Weights of a small sound classifier.
Model: mfcc input, arch transformer, layers 10, width 320.
Data: trained on simulated sounds of rotating machines with and without faults, 39062 training examples, 37.0 epochs.
Rows from block 5, named by matrix and row number. Each number is 128 + 32 x the weight over its row's rms, rounded and kept within 0 to 255. All counts start at 0. Numbers have three digits each. After the name is the row's rms in percent of the matrix's.
# proj: attention output (model.blocks.5.attn.proj.weight, 320x320), inputs 240-319
proj.153 098:106177108036175168086119148130138077085144082141145165149091054205152112180148158147119171094132097100092126135161121072121098149089100122113137195170142117058100122155130112122121199158180117120179136139177116116114162114124109144121174158
proj.154 102:085133119110090132160121141116123123083103138098061136138089093155138159069146126119162134120159112063109155086173135156130090171197149091089148135162080145170150129104112118139179190140162104124093068169086150165162148143096096085136118153
proj.155 104:115119142191143085169098114116093123089155098122131035171124079126134108151121130196120182126107123101167137123106188189151096119190136187132094105111135144064102141166143135116163104134097176123165092140098114110181151133122163124135096040
proj.156 097:135113168143081162143149130156146089156162228148094155144144063159147149121171154163162107195134165176156168085113151122144142170104102183123106109165151094120132124125095100071149153136081118151134111165113107120145136124167135071123113156
proj.157 102:122118090117086155148138141121076113148181134146133125134130161090151126144147132144162113123146140125125121120165153086120138192158136107136100136126159097153175159159131156118104157127079144119107128149206086123116112179113088137107088072
proj.158 101:120142151167147166125116120128127095095081173151102153199121080227112157076150093179187144090122214122110106147092166162121125201135085118160112122103168119066082163156162152150084096119125130154106135131105162109168092139189133109146096130
proj.159 096:129118147134097158150072097105103151152143147182181147150165117109185136210182182140130130195107139114086185106202067093133132119130121124118128054100128099132155067147132166066149176155081085174141116163132171140074112171138116151111105153
proj.160 094:103135100094065145079159146167129078166154118155145160142078136111125127164120148106096142122165150190096054094121155117143092093091124147117135073148123093127132108044121103073191170105142131160130141070101120120160095148146072169062192101
proj.161 100:099151129190089107137191124126095032164107143096182107114125124150090192082159130115135149111114126120088113171183107179115106117162139136131179115163152151130150117151059124159113092137118145152162128111108091124116083111083160079161093153
proj.162 096:121144110086116093102132173091167159135121104137112181142117115112161152203133118119135115073164151093144144152072178174159154172139156107152093130149114039067149096132090105135164138115159084116164101133170116178100163113104155120173128120
proj.163 100:067167097164157119069140158149125116119127071106149130163103121136173075071135145088101102154094135106198110168132092166166123118142137140064109118105164155191107086078040104154147106131105137096183146139115114107115056097083074141113186147
proj.164 099:194137081150135094115123074106089105092130135056142122137126172129149145178114175117109084134142162118105114145150171140132150111114124101091096123151147120177131123114165113146144180102210150108131144132101164106150167126156110101141104133
proj.165 096:134117123081163143151122150177152060121144132153141136157141114123098061118139139102126130080091149151135157141113073199121125165195114057087122100083162078144163073154094181141143111162075161151149092048071120112147132169105155125085170151
proj.166 099:133097131193094109116174124093129151123141164097100103083168193117127103177105146106104098107163107081157096168106167113168111142150092130120148158098180158143108098143150148142092157166129133162136133087090099122105156159166088039148220178
proj.167 101:110140084135146145113093174128146070142157157102151155082138089103155109078164100093093177134191186160040128182128119191131119086082101147151144108136150202156096120123136137122154175145141095145179094129132141132092177127062138083126112148
proj.168 098:110104119179129104155147061102098129167117163143117137111208142127151145140107136156154152084138123125185128111115115179127082133134155134144054091162109092112147144101123063141113076089101104094104068066176138091126120078123154129128112082
proj.169 093:104139119115153186120148126058130134102166159091099125077109090104149145159134109099107105133176120142154141166141148088103153178127095115160096099147134076147123128185126134152103140130127178139149124166122155182170147078164145129096118179
proj.170 100:141081113144121129177148159121110108133149088140154155094108121124172112129147159127135093155166125109117066150116077154122136056118131070140157123111102135142149137106182115134117128138112124142150134155143161181150123150169177110052161129
proj.171 099:151160127111113112158121161098135144106124138186150105173133131137208145111079166077082076108098148129196182173091080123100046129133110127116099100109094125195173067183112110102128129133108139184181191114101073136176116116114132095094123149
proj.172 105:149148076176125148126129143044130081088092160097091065112098131130057086165111144145107136113136146098107095090109103027147124149130094125126120156186142141142105075097095089126115115135143118130125154106131175112136085190119165149075197118
proj.173 095:117165135150152098136145153159137108096117150065148135165146097138116130145177142108094170136097140128069069139130183103186092167076123149187146080135091171070136180157082131105093128161162123119136132087099105101118171154113125158134151157
proj.174 099:130138145117166061100093129061066097060116164135115082150231136083140102133145188127134087060138168166068107143128074129069129131112173131137157159175155063091130095117111132087096154170090129109154125143163127085175120094138132017130139152
proj.175 097:141137117119158079157142159156091159112105161111152139113175176170133060121138131137181149129151183161111163146111120111108042096140127123154112075135126163255168142106134137172153130120092164157163071137158142131182155162149169118069162114
proj.176 109:102127126157127102120145155093126134089161078128148097109137127109115141138141047117192133125124172157147083157106151165174103143085118060142122060145091129081136138111096123156089081114061152119128064072076156077104063097146143127101146116
proj.177 097:122174170071153136089137135139094097151120139120163122151109120141107150152151149088134165092107171097105141128152105128125152106059126122105118056128134165094160136114091109071173146212099055146132192103137116167068127130080135189161155128
proj.178 102:155121121082193123124117114135105089144079158110130083115140119145123089126111078101155141178154133066190099112118120116110146137131141156126176100151145143107131160105153160152180152079111107139147106114088104163092121121163146107125149089
proj.179 098:097147045084143132167084098172251188172117104144114112156174150155132187115095081152116225088109134117106104089112147108189163110159178134122094090087173132170135121111095160137144105112141082128195173099157101083130183146095100136097141140
proj.180 101:071152132065134131163084165124130148203093083097115130057133133157105102137155119081136103139170081131094121124196175118094084102159096132105109125049146164139173068132139140081181114146130118131102156087109166167101140220106159161092144139
proj.181 100:128096168062128116091094108147088195056175164179128234190114112113150118101130143106140177157133159121191154067105112106117098150108152161125110135088139142158179178131141110149060160100124129164113132100100147087143153099134130132127150135
proj.182 107:142165165128117030142163108093148162133152136155113127122119155108112147103123086118078093122155156186107120062095090154152043156155084137067108143092131125117131111125109083152152162080115098112105127135177091161123172087137144162118123164
proj.183 090:089122184125112143120119175168127093098132113128150088111088165195124119114130065156148187177149107091169180202127157141144147107148176160134138139124151122148120114126117145109157135108102079136171121126075131172140159086127131162135135075
proj.184 102:170094133152075110167098156147121133131188143146156135102168151210188163168153125096149104123110152161116088123095154109088110113138153147103117122197159088077085129047127165161119127154131092190063151158158140069139090112160162142167194156
proj.185 098:113073121102134154096088144146162188144131133112133108081124159102144090150148129130163136125120200153180101151166097129080155058149117173150167150122142145145115119078116063166184165154100105132137180135179143128094170133161085139117098169
proj.186 100:142127141097153099184125160080176122086077151164106117105176124126151083157042141086143168092058081187146179137138187129162072073119167060154153145140063193158173129074052135122122117090166209139148132132154149055099128150106094124111100147
proj.187 100:120155110071079104096144173175143194127118150119096159142164118119124156129133151068119107154152137182134124134095121115133093087062109136076121147156140172113086155195084126130213114109113133146181142116105119140114131199139156130183149143
proj.188 098:093126126146172145135142120104109107147188157118081152158227154105064083085106112105144099115193115149123098197094152145092205176149127157054136116146150108118131094130122114152159141107103132101103081114104171112095144163144182081159064080
proj.189 103:165132149109169151179141117068179149141101201145101110138097167099167082113156114093133152108084120120079135130102115119123159150145113172092131137158140155125151186096147121133084133101123151102077105099164092058167166076117145189074153134
proj.190 103:135087095096130160131104133162135138184129158167101110152147139151169120111183104097117116144120131148144092177145196095110172132127190158148073116131176092110159151144146098078114133135111165166136154133086125098151115070109104114155107089
proj.191 107:068120155064084111092137119093184120162082122190170121132142139094102119139164148124150124130134136132131048065153113114140102170158168131165131075141170065078156099146121169116179124158151123104086178149146142135067181143163134115169128110
proj.192 098:084129146139106173167162160074158153158113110100133144177078144130113147155127121146093098105086132138083198120163137157112057155158105107105111122030097137168088142094119112097114082136123161135151066143174134140160077075149039145124097129
proj.193 106:112086138139114087080123086107100103128089114103127116113132102192117159080137165118122124185172081120087139120145094083110139107128168118114090143164109104115174179171153212114123092167110089075098142137127147121158155108038121194187105104
proj.194 095:178119139133181130134191133145124125096179136192231140142114141169109156157173148124105089175161112174177122105112106203141129084074133134137104177209116088120128152164134123116117143115151086114156203134060111140091070139140114088155095137
proj.195 103:097098097078149169148137114074074124128062105136183103145123119053109106146150106101127175168109126111097097101142082148124169138143155132181128123120160129089143097119096146172126136150135151173187119152215193186130113189120159047104163100
proj.196 096:122137121112099107132115131191152177116117105083098119128175129107110146077111097153133160128130150122123121102094077102128179162172097141072064137070140138130102170133155081132121191154118078114140098095137100201140073130126169122119177099
proj.197 096:091135161133101099097131149099187119116108129111141062127132164178165138102186054144078132114101117126127167182198132106130148138090130078066147093125124113171107104088127116146132144122139139160057146080136113066060202170075152121179128086
proj.198 096:171118106090055168106118073137153101085174148110096107160071126131049113127106157157111123107053161117074062124125168159143127162085146098126075176123133101099125089125109111092173110157166089109144122128141117094151143096201141135174085137
proj.199 094:186136142146158136139130197201073177108125093118134132232116115131081144138105156146129147139125111098156169164157197139079150098116119152126145134111137167138137116141089193136146134147133153112116197122114109116113083136167121180091159114
proj.200 099:088197133218103141100140135122137112134119149090083093124145168068082120158146187054136114127123131119081126169093085142141112098101108148137150138105096172123117158155138119061108079087120074109109118109123116130122101095057123164112100143
proj.201 102:149145083131143137119131157190121131145132148161144144124143103155115172143130084148129159150169122176129156135117186133133092098212106129101142119124158164086066113097152189134129148124101038100147155164173067093173099142136132192145098200
proj.202 094:116090120123102152162084157148094140107141162113112136134065091118083078209141179159164138122092110060084091116147185178139115139105107149152164097105110191157148137125164146099165058159146121105080164140081136128125148148083195147134138146
proj.203 100:066111110133124163089107136203104098124144170168169115168121088123096116152151102083139108120145193139112170150095117151160151107090155105055126151119129097129121108039145109136130133137132112152114155112094098121142165138083085069113171096
proj.204 105:177118157110104168110130124117154149094116121107104188152098113177169112108143171018119166132138158092114129172084120108058115067075136123090131122062116127079118100100120177104138164096121126123138113163124108147152190101167129133143159107
proj.205 097:118145106092154116142170122178120117135132142140112138206118179088156130112125110113079099100084111142164156141087143153091054159139145137106163099030120178162112158135127116134127116142112110220105118115126126148168121099123135107157140157
proj.206 110:140166106162138110146110208072112095126177072044100160128104136118152143144127137088072098116126141165099130143109153066121100050155110150126116134207166087115148146067110084103132107110126150137106154170122100091141139105163182114198156085
proj.207 106:125124091097118134127115101110147159124133170138072113091079109191108106152131143114115134182108145130180100140223183195112134139123157123175101038190095177119132144108123159145099093128107134108083121175151134081097155109084104206117112190
proj.208 102:112034073217135137130208182072148133080160146168183056139099098118141142160146108130112057097104127152120148089132130217112112133150131167147140127155109113094153111144109117109111119120124147130121095099114152114119158158140067122122162137
proj.209 104:107145114141134131113174114133075083123123142122101113146132182066204123107108120105053136132097137114130136122144155153085104050128098124072097110106100111221148157073151140144156104111182146172109113162135146143167110091134107122086066127
proj.210 097:140135122145157089115070115182116139133149058146104111179128152146136185115095148102141159127147095124090079102146111135167115102104156155176099064128070156136118154087189140166051084153131095175065133155080088153090143104086147173134096126
proj.211 097:113126087080172115186142197167141149135099118110154101125168137149136078133114148126125103139131128096109139133111136143088138105146148130194173125100126145123078153087126143094132102170143121142097163149115099142184151100132147115093200124
proj.212 094:128193115113162138078146133119154116137096066111199156152119158129088134138101111106131105217159116037130083161101095114074155137113133090136168143110116062088159109102130088112099081128072187083105060109113108199169134068156129135122175118
proj.213 100:085121160149131119091122100084109103120126071109139175146129126124104108156162144167152169099156145113134154102164082099160123121125068162102103110153128076138143156113122146103039057122150111180119146090131084087158108139145136123169124057
proj.214 099:098113098145119044157122135168080145129139083183170134205117199179164112111176142085123112117079132096132108188114093184105098095168091125167083108109148121141125148120073093102101110159124086126145107105160106125126101112159147119140093151
proj.215 101:143143137079086088087119149183135115109126121150151086137125104094100127166164122159081095104059107125096128116164134127129144146179118097124112165105112148131112111128128164087127112178128156146120172108184130143134128082125113158144168119
proj.216 100:181131077122203169159123111108176126138159147097112159150183139092090149166146166159134092133131152138135146148101097105107154114156144129123132137106116212129116138107077130099087148104063074103112228074116077074147143141141047167120151095
proj.217 093:141110128169150114186157127119124090127113142098094117118082163095064134158140096172116140050114135112154123070156140131085099126187139087088101179147148066148117140155188148157092074095160164155140078149087143085166097104169144126139109119
proj.218 092:111137153139105112071147146153157130105146124105119165126135136084156171127117137116165094115147106128141117051122148095160136107071175170123132097133130112173232103117153160130061107142208125153133105102131085110119148145188143111132136187
proj.219 098:159136089114137101163061142140120121133108190109121140147125113133170187104112141155143103138111101153144157178132114140135087153100139152164188091106070161099130154078079140165078107122147093155168119112175119135123094150117081158139101123
proj.220 102:074100135125126143109097219084099148091159063154122116100125074130087166120159095157106072095101098133110105170100096127165064081171127099119085140116117140140161159116176078164117143191168155122083100119118128160116130122086134106102175108
proj.221 107:111181138102141163125104121116109129150083102075120073126094096102067175099100120175121110048130114129080122122158160122153152231132103104057085133103129156174076145095134155176143117193096160093165120123109176079168129085057168084148090149
proj.222 099:118111130144157175091135125122141183123117079104167143127108143108143164080083102158156112169139071063144104078094115108119097113058163204135102070163169114118142087111144173113129107082163080157085142163120085145139134110119188083098107116
proj.223 106:061057104188121105179099173086136130190090151107098130097121139105154146119187088086141099168167212191150179142142135164081138088105167141100171085140119150138141065090148123128049132114137111179093136112132085104082080138111158172116120132
proj.224 102:119136116111150155096135184146111152118108118110101145145098124085173076112158148083147132123108091149150127115135111117131066126151116117186135144141102129139080123110147119146170121121124100045086166234127113141119159137047135168122096117
proj.225 095:093138111158140074122215093182123128116141108168128182119118158071144102149174151108071123128175129159116120158154097142129115149144125130130124076130096093154153107101120137132186150073111162123145147135081165132091159157129107096122149117
proj.226 101:157086153087127138105116115130102092039156147064171191172112127102122134091164148130119136128130179096041141175086154098152110074125181140118121118102156147114139151124140147156154098041107160052118062126140094141139119126163137174115122079
proj.227 099:126127135142136145152179074149155136146176101105189076076097176125088115104079120091089116076156159133106073152089168119066101088168104133121185146079163167111097138130097128153207129145108127139132053184052072162132149110186106189117176118
proj.228 104:105130124139139081149152144186107173150137078117115109097122152159167139148100091088126136103141158125102153167173113144160142080204137111103109121204130121091123193140078096155110157127170156179168119181121077148154107072140125151106068144
proj.229 101:123112116129091094131102090075114159131125158125099137132096179147157111064071134141197126119101176143123150092160204100136182106092132191178126143142102064122173149085130122134159139100143121133131148158112097106151127062115131126108079120
proj.230 098:138162151124159075159146087206120141106151118090144092099095116091147145157163094156122110104148169117117154083201131148117113096162105080139132126145139136069119183122101144176122112155133115166169141141200150184120126164120085094165143160
proj.231 097:136094138125093123109128125108124148129160123159157116105069168103176128198105104167092116117132172129149092120105175125093076137071209093116149191102219146108135118119147090120111188136099128143093125126195078092151100138110134016084162132
proj.232 102:089136145126159168143088146119172116124109138128175123176154139123124089166071140096180123133124114120174141119110077108081194116148171123152115142087166101107122115110172159118180165123112146177105196144159135126108183187152122147144129182
proj.233 100:160149131109091121171188140109148175136095119106099164108095138124134093164119167116102170166089182085149143109145121143140168061065130103166139141165168122096152116137171125123101201177180154061094144176140125170129145169093050170154194101
proj.234 106:107097143172092125085154128149156172090113194094112099065121144197123131123121106130134104143106067172078151173147154153117132071140056135135171099182118112089170093107070093159163115044143120149169097177081097126187144078190150127148089171
proj.235 100:123192087122157150114149161116131062107146160125053127179109114152037171055131130103123196128152101093119119170082121088132209117138159056216090096115134084149093128115100079103187121107068148078134168155105086158176150097105103105151113108
proj.236 107:170107192130151100083149097146123152136135141130095167147134102170104143171148187111108122158139128143077133130128127061144121165160146108110060138149117135108088111135149132110145154157160160123108063182181130185112098129170155113092109172
proj.237 107:145163059160108110196125149102138137126063137164168140137134121147125160162100135094132123114154119122162098135148108066138113169075124084125054162150148123087105160123100125108082093134180108104109181172123095111199104084159107080092118088
proj.238 102:117129176095147111141221128100102150144128176097131101129164195154132100181087142127107123151143134112141118152185113157153149100141099120165132113165152118131157132093164132103140142073106251183134116164150110186060094128084085118072176151
proj.239 099:081089074122114134119132149156122132135171157160089151160112105140131151061167167142122141138175126116147099091130147109138097154153153134113139134156165144182171128104126105139147125176174151160113137094113100147194133166078133155106194086
proj.240 101:162140160124136130111139121183119147102139103122144100065157120132166165107141158085152115133148048153111154190151054118155167119125116157100140082141109124212143126074144134161110115119074073098161202122107157116151177119071105094112081085
proj.241 100:060120127148129138110165165117110167115159098125123115173135112096068148094076096156142085125152141176091208125142124093118139191144113112151078081129099107096150105140097132128134166125105145130106170095173134101162191129091172088078113149
proj.242 103:177166120154108130143101076120084166146108139197107152200108145118123132116099116141132136148150098154129093119103137139167115165141190165206127189106164133134089082075137117131114124119071102081148139133113147100144097069129063108127111142
proj.243 104:087074249149107103140139050102143111105132156101181123076162156101172129107107076104115161133111148103168109071093083081149121154179160130128131128059110159113090123154139153127129077147120094143158167108137129137118129140135152072177115079
proj.244 100:146190143120152105127132095118137146108144147190114107176096160111154147104142192157112192152126159196134109128103169135097095114097139140160185129121113150130131128123106132121133123167108126120137116073088121137115089046089145129092186079
proj.245 098:130116225115191109126158167146108147142123062116073154077104140130092088152136064169157085175178112141127141114128136147113128130122101084144175174123147160138126095136063085139118100149108171078172148106108093153186119162140140114121164131
proj.246 098:086134101137094141101161114174162116165094125133145100189131148089135163132135172086117084157106136100097173113073079159156106111133119120131106103087074143112144060189109183064132123087090165122122172154122091100145098130091154113094099093
proj.247 102:046167089145154135157142099150082136159144117087156135176130120126128143101090124167189150130116118146144146172164143086130158127074154123152103114112144120016178137131094168099153108154046085148124134167117197177164129165153186113172147115
proj.248 097:151072182102120157192123122133126148161160124139072138104142108163160118110156124106137077158147068151155095180154144091151142113093157117143157198099140134093123066078107121079118156118159120091179142106199120140053117121150141184170107143
proj.249 093:142138138163111160152097088156082117155123115101120159081151098108128206064083143142120157109128144119143138083089094085140168096158093146177170119190137182156169114147193163161075063097116118162114145139105126146075089164099118161155202147
proj.250 095:087104170098163116111134136122143103136144108082117155162145103141053130118103139094132133174082120149141141085124144127059097136107141089216140194147118176133072147088084106098165157154113088143146166181076100128116064099162084120104130140
proj.251 105:171158151112157095104103126104062125198111118146176188132100097149171138148136152155091106130122068136091115153125117081093072151111102108168133114167123139136074096216121153123112140171165093212151179072117139139147115212144172118106180163
proj.252 102:138107174104167097167147145098154061114121113139111134126127045093134125173110108100138164095110165070154139089074181196129136164083081132151177152168148093126184099100135138120135096096097136070142085141123190112083180139143174124127097101
proj.253 100:154130091193138116123111139165112133106084098129191093128166114152115105173090133120088203157189143106130114091137090189140113080121083165167103077123176088113116149151109056141158156175140184156138075098155145146108086173109176114122147145
proj.254 096:174143149066154153116131063110176111130111126144105149085128136145124133125108113115090170065168147105112124141137158130189152088172160121129143120127123068114120089120157107129112112138139145135181064106101178175150163155128121093148199124
proj.255 103:139113130148134152155091102130089160072166143129155148123158101090100146110114159150133129126080192154128105110009128149170096143080140128180146114109145137118119198156164125117118132097112136135099135093108076087124086084115177111176175094
proj.256 100:157120150130097131126117126141152100107100150163112099091163070136107128147137160123104162093131075143075112133142112184150163161142129095097142118097110107127079131119121100103147113073105115121097206198147161110180112101084072114169153118
proj.257 087:113139136163180104158092137140132141132183171161121051104134162115149139098147201105111119130117126058161058238091128113150141080093145153054125119104161132133126110215103159112155118085091178150135124155100083171167160148135127127119158123
proj.258 104:122130161109160141129045151152160154192131169098138126106012131115190150119086137115150168118097139179134128128127142073094090143127135066104212107193136123152117134110140117098120134131151060124166144069114179129103149098101105144110112112
proj.259 103:158123146133078122171157125122142112131111106136105130102150180125134138151113103053147121082112135130109069104061091154105138127125164062161140129078166055156131076087127133096221131134134060127135158088136146103142148093090167161156150147
proj.260 100:103137168039119134143118054088097124135052157123174131135143078146171103092123130152169149182132133109129084105098145137068031112138152140173136164114127125171097158139115076137165131169106184116101125152097112110159172114172082132141162160
proj.261 095:124118158129151158150144097120150107086141161108135069070136156111168071133113136127145167117142101169150128144093174162127124127153107087135131130150151133064145102135149070128108150093160125154106092101211127148149100081084121118142150128
proj.262 097:117148136109136155094117120176159110120100075155130167066166077158125163119159159151142110094163171094042118110166121063141170120135208164158185084149148101123107095156126106094114139163166017120136151132129135161128139122095178137141117118
proj.263 103:155098213143091153127088135148143129161144118167075103178156093154037095096100136072124062155103144148109093219116138145089073135114065183147087147173082104102113149141164153109161107120127140135107152188134161163181146159117094179098129195
proj.264 102:097132074179095133114082188074140104161105096150158147124137120155160123162059135150168116097121093155164125064200099150193103152125133127150093128101176111197129087075127102107138154097127159063073197162101105110135118128127125158120092090
proj.265 097:137133156118117035092146081164126136063181075115074143198114142141117121110134133114154136105127175137124094132143159128165134058113140171115127059159116120095166174112109168179089140118159091141089136158139115086138134128114075151100116160
proj.266 101:152090151136063106145114124069125163147122080138100144086134151121160146113132120130181139175139204168105131148125107146144161161039159122172138115095113106138177116165122189143128140146104092178120114091172102179139116122101133148173105173
proj.267 096:114111084142067109106165121146125107115110191087187133122170216070187148149160088107101133113201148165154129140162140158112128087128125129146185179010108149081076135133140099057194094191132140131123150108162154162120110142138134120116068105
proj.268 104:160144161145156116104088081183125164147131077153127155165114152150127097117151128082095162135096180134142152126198079140135072116088119156164103206137087067171104150142105101123115123140166145096085113127121130140119120136069168162137099155
proj.269 097:133139113126145114120143132168097174146146152121118087094158084159157131125114226148163143082118115149105123054170154111136150193142110196149139103186129125114109139099114108182154129070117156096122102142144068078140129113173138142074125178
proj.270 093:089095097160149141104198157119192155116101163182085136163100097105093145132160169183145095144135075119162136142198135172165092146092139095109119155149143125168103153119071098170136148094083077131146099142106146136136088086120106111173147168
proj.271 098:172090108111130142124131121182147129079190173167120140127144070193135089121162115143150172129114084125192152081145127162113118149164181048149139068138127154153149168158040204161155106078141135067131190141174152086160154130107148132132187127
proj.272 096:152179129124111088090136102127112189142116125100108122135169087104133092145157122067157073108180145107142145118157057165117161150044163169154203175084115092103079046111171101106096097129130124110105087133077131158106138095184166120066136122
proj.273 094:198121078107133110132183123124098109149116064094146125101135127115162090144080125148111133083105089093081111149159115118063164135137138062104067169123149115089139182143135121090152113073129115149091201145130157120120122096133137091113153152
proj.274 094:100162092179094100092134063121131097193122132112121108115104108076040119146118130192127108130128137105167142064120131089155143131157111107140140149142222177153107087147112122153135125158119121180122112082136125153135083126111110153093163087
proj.275 099:113149124130102126176073132103141182142124138141103172100130080166159168135091140131146118166150100085106135175119183097153129062123100158090111096188116132070186188134164153135080179102174138115140108174142169154139133115128081145128173166
proj.276 103:145184082117083160123168106176190183098129126141143088112146159100132128192096189144137017081102134122096159132098083071161104116126138155084171167120074123066170113143072141078154059110133132094145152060114174126117114133159164106068065129
proj.277 103:137103089110155121224134143178113150106132110079069113098096128139130113123097116168110129118146082097090070139145101139195160073112124130129129074147120107168109125051076159115182113143157082217188092149156133088127130128175161133129112151
proj.278 095:179088096106120129109119113170080119116121113196114141107161091129113091132126118132097135119136084103193093148105082039138126093078184132160087116126183144142173124156072130144155136163067109114167151159129098120060134171116149123137063147
proj.279 101:154134142087183071087206144152107129118141080069158099170121200140144148141108150160093143113064149152110106063112131169109121167160082176042123141090121159141186193143125156156102081137111121102119183094158175164149086093183125153125115151
proj.280 108:156108112110129147117146059153103114142153113099130156071134153156136096121104145187155065140097074119180105195063132134151169110088158150152121154063145149124118124141125105157117086141111114157141134123182153130144146117141203070129141099
proj.281 103:152120088089150128087115105173169156094125148133143151107128100108134174113146122125107126153172113156134132099122129137147140186136131140101105118138161134174146150128107104141117120142158108166151156131097162099104139164152139200121132125
proj.282 106:154154103106133104137117141116209064122095083089143093142141140094115145122127145091187144136105137128101104142117144088084105098064109182138177112127162134127143165108093139135157166140110107102120156148125131135129145092130103150104083147
proj.283 104:142235118130117135076166108131091117097097111086154097131136122110082113134136096135111157131130110176090097158100121156164118083157100144111095094164117122127151118164140126162131112096142239089058175169143131129185162119186105080081097131
proj.284 093:105055148140149162073096151112169155152121143102087095136093131108163122132145094200162118092157137114141136144121139104097170112149121087107148127134123129130128107183095094160175135113117110124107112116140142152125144189135068184163145117
proj.285 099:194120106101102129104035183119154164092103155131119147149158162060112140153124105142194157176108113051155165069080095113115124137121104165109114088176154100104131186135161178136127152180104150098175088117158166098099178090112173175100149097
proj.286 093:121086137068110146129104207151175121140102088105058144111087198143184086109080140128116161165131161105076121118173129111088144099125106123140147140114126066108145195131094121120124136102063117101107111157059070115194155109108174116119091103
proj.287 093:161087142133155154119134146186133156097118156085179189160117110121140178127152143119099164173185093094072095111117154175117141113142095083141157109130157088060131112123161136131136144075150157165103146165125105085144154087139064108126132130
proj.288 093:087191050184138151109111094094079154111142122130141083108153121097068161098155179086109130154136081148199163074177088122142113178190099102119098090088104128124087103130167077099171101132114172106128032101135143107138191134134140141142132105
proj.289 095:144160136110123119180126095143189194155123135124152106137154096155119100142084145104133147188122117149091060137166110063131162195153187124159146090071157125080165093154119153163112132144109145152134116035151169170091124085136075080155204121
proj.290 096:119165108179112073125127187092082076115163146182131143097086169119074053093085125128088134101150113103099117106140165064181101103114142191188113085107109131114099104160066157110133178163187079080184116187128149134165080141107151112114115116
proj.291 103:173151107141119103115104135114129109120113162174150111115167105027132166131132105192128081106165119134158133099113106107169192161117167106117102162158167200096113098153130106140123184187160135087106163127106132104117182170163169102097148138
proj.292 102:120142127163099150103189174119167129144081151147112118156121099120103162109074111183146134122117104070125092150144164170074123107154105175141124101115054157163164121127176172109107111101102114169157121153102154087070101174119089104101082117
proj.293 104:121155202080208109113178128145131105144115199089173113086073113119137196099108137150143076140154140149165185094113119151139148125113102122129105090102118161127120077091133119035110121136093125140159082064070133110143073141192145159088139111
proj.294 095:124143130139140154164138120128156079143154098126062122165196077167125101170133155146148091160106131095164141130177086144201183099094088162157122174137100101190142134113117091121131124161151157158125185134153115111134125138115082176080126155
proj.295 098:111149120157093126092114145152122121172109110091125157056129151118129120117077139163098086135145169138135085106084130139079131141133093101167127127139033171104090085167166161163162142109146130085131120078184141152143186152099160121120093153
proj.296 099:131165103036117160117144145151098064104141131105150108140160120134086181133089140188081148152179110137062108109202136151142137163175081096133040124118175075139150097124085132082115143130122173177059148108118158084146117120085110124198124118
proj.297 104:157102096126153130130159122148148155128117112132129136137151188152175132089065050134100100160146140132127132136118131114151103118093097172063078103093188147187129120118146150157124118176126150173083133034113179117147101191156126118134171151
proj.298 103:086064125093102144129128122092098130138125169133148139133079133110108147168165137148100134205147199163172097114117136136171142158136113137193149094162094188078079137111155145121174144086142116091105146211110119144158100109146126098124097152
proj.299 102:174139088121101150154156119080122103124135176057135138155114085128106128111113122193082117103141151126083124117129166135162139134133100140180077145097117143138107140192142132169147079101174109134184146125120166091150133152163106101182107126
proj.300 098:125150109078118086133120095170150180141119123105182053151063117140140119096163074162084154151124079138103169080134142172083046159123147133092075101104079139143060124036154152083125107131097149098134094115099085095150144078115071141114074093
proj.301 102:123100167117086179092133128165134110102154183109173104147177125109128167104126221146158227106083075123152122061128082073156139174127120138131100165143159130170117156098140166167071160125148104128101116140117143144138125120129133118090081084
proj.302 098:071196149076160085108113166094079110099174078116149172163120134115153099172103108142152127148144137152111101174118110174092129148083074141096048186135052129090111092171150106080101148152139130052119223138141179092147092088068134136136097132
proj.303 103:126116094124130123127090096123117110134121130144133168158151175124158186142178100121121172163120148145173103136107137137133192087171140141124087133140118125141189074127155101168147093078194071115139129145119148184165122128087040124181156119
proj.304 105:138178127109208120120110114110145137071171094141149128088126083148137121111177159120112127180125110149104184073119117082165136149104091118120158169149085075162118171114130119133098154076157089124122096168171159176076074110095113131135106172
proj.305 109:117137122178072097065141166080116156133052097121154115108160090143155120149170128138082148106092101169119155105159147057110077067104156112182118174134141148161167198147164160129055121180200077187133145117085145091176133122105113137127104159
proj.306 097:106114144177116175136136114177123172053135129096162156133172111179113088101130186135088087077115138152127139156138129190153107126134091092139103158144179104073129111136096168134091100046182123117097098199165127146151097094136041128149112167
proj.307 099:170119149095111165152145078146093085193140167170107132083113076129121124134138169114135152191121155078089113118092195151169122161087154141112131159116134064103191157184099160109137136132115121137126145116112102181190102128108112139185073113
proj.308 096:103099146120095124114058106144112153119154187066128079149165064135116130162181109131149109130044160168151123164163194125128123077132132115170153117141120141173104069125130056140116102126160139068121166180059174137138159103136132090094139133
proj.309 104:126145151048126128083114086127071133131086150129133131140040091147156146134120130093109102106077153126138104139148088102129123164172133152091150176117107136137119128151153155164127110079164155176137120115108111136127137133110105165157115102
proj.310 107:076149163119122120117172110128114139137142119105103139058141152129166121075195115164130104099116137125184165122115051139090151163135175159086119158114101146163105192112122158114034171150137120138098127165093088081099108151117200119160115107
proj.311 108:128115095123101106120089169103157146158103106163136145086154072139178170112143091101121066222126137153104214156134069107126102112120129121081142098127115187117084151110088153123148186091106148107084139109075122161177125115190131171111082113
proj.312 101:176108103111081160124114119133149117115112123107118162108121125131167106128102094178161159135135075186136141141160165142095106031095090100102128158130181092144131177156130068164131100075167106134168066079186131163078111161108164135108156062
proj.313 096:148109130158184143133172104135167125105097160215125153191128096118080185137122146145111189131217177064131115109151164171128148156141136166095150147091087192112108074153119139157098159093136193108178096100150144114109135175152133156168142166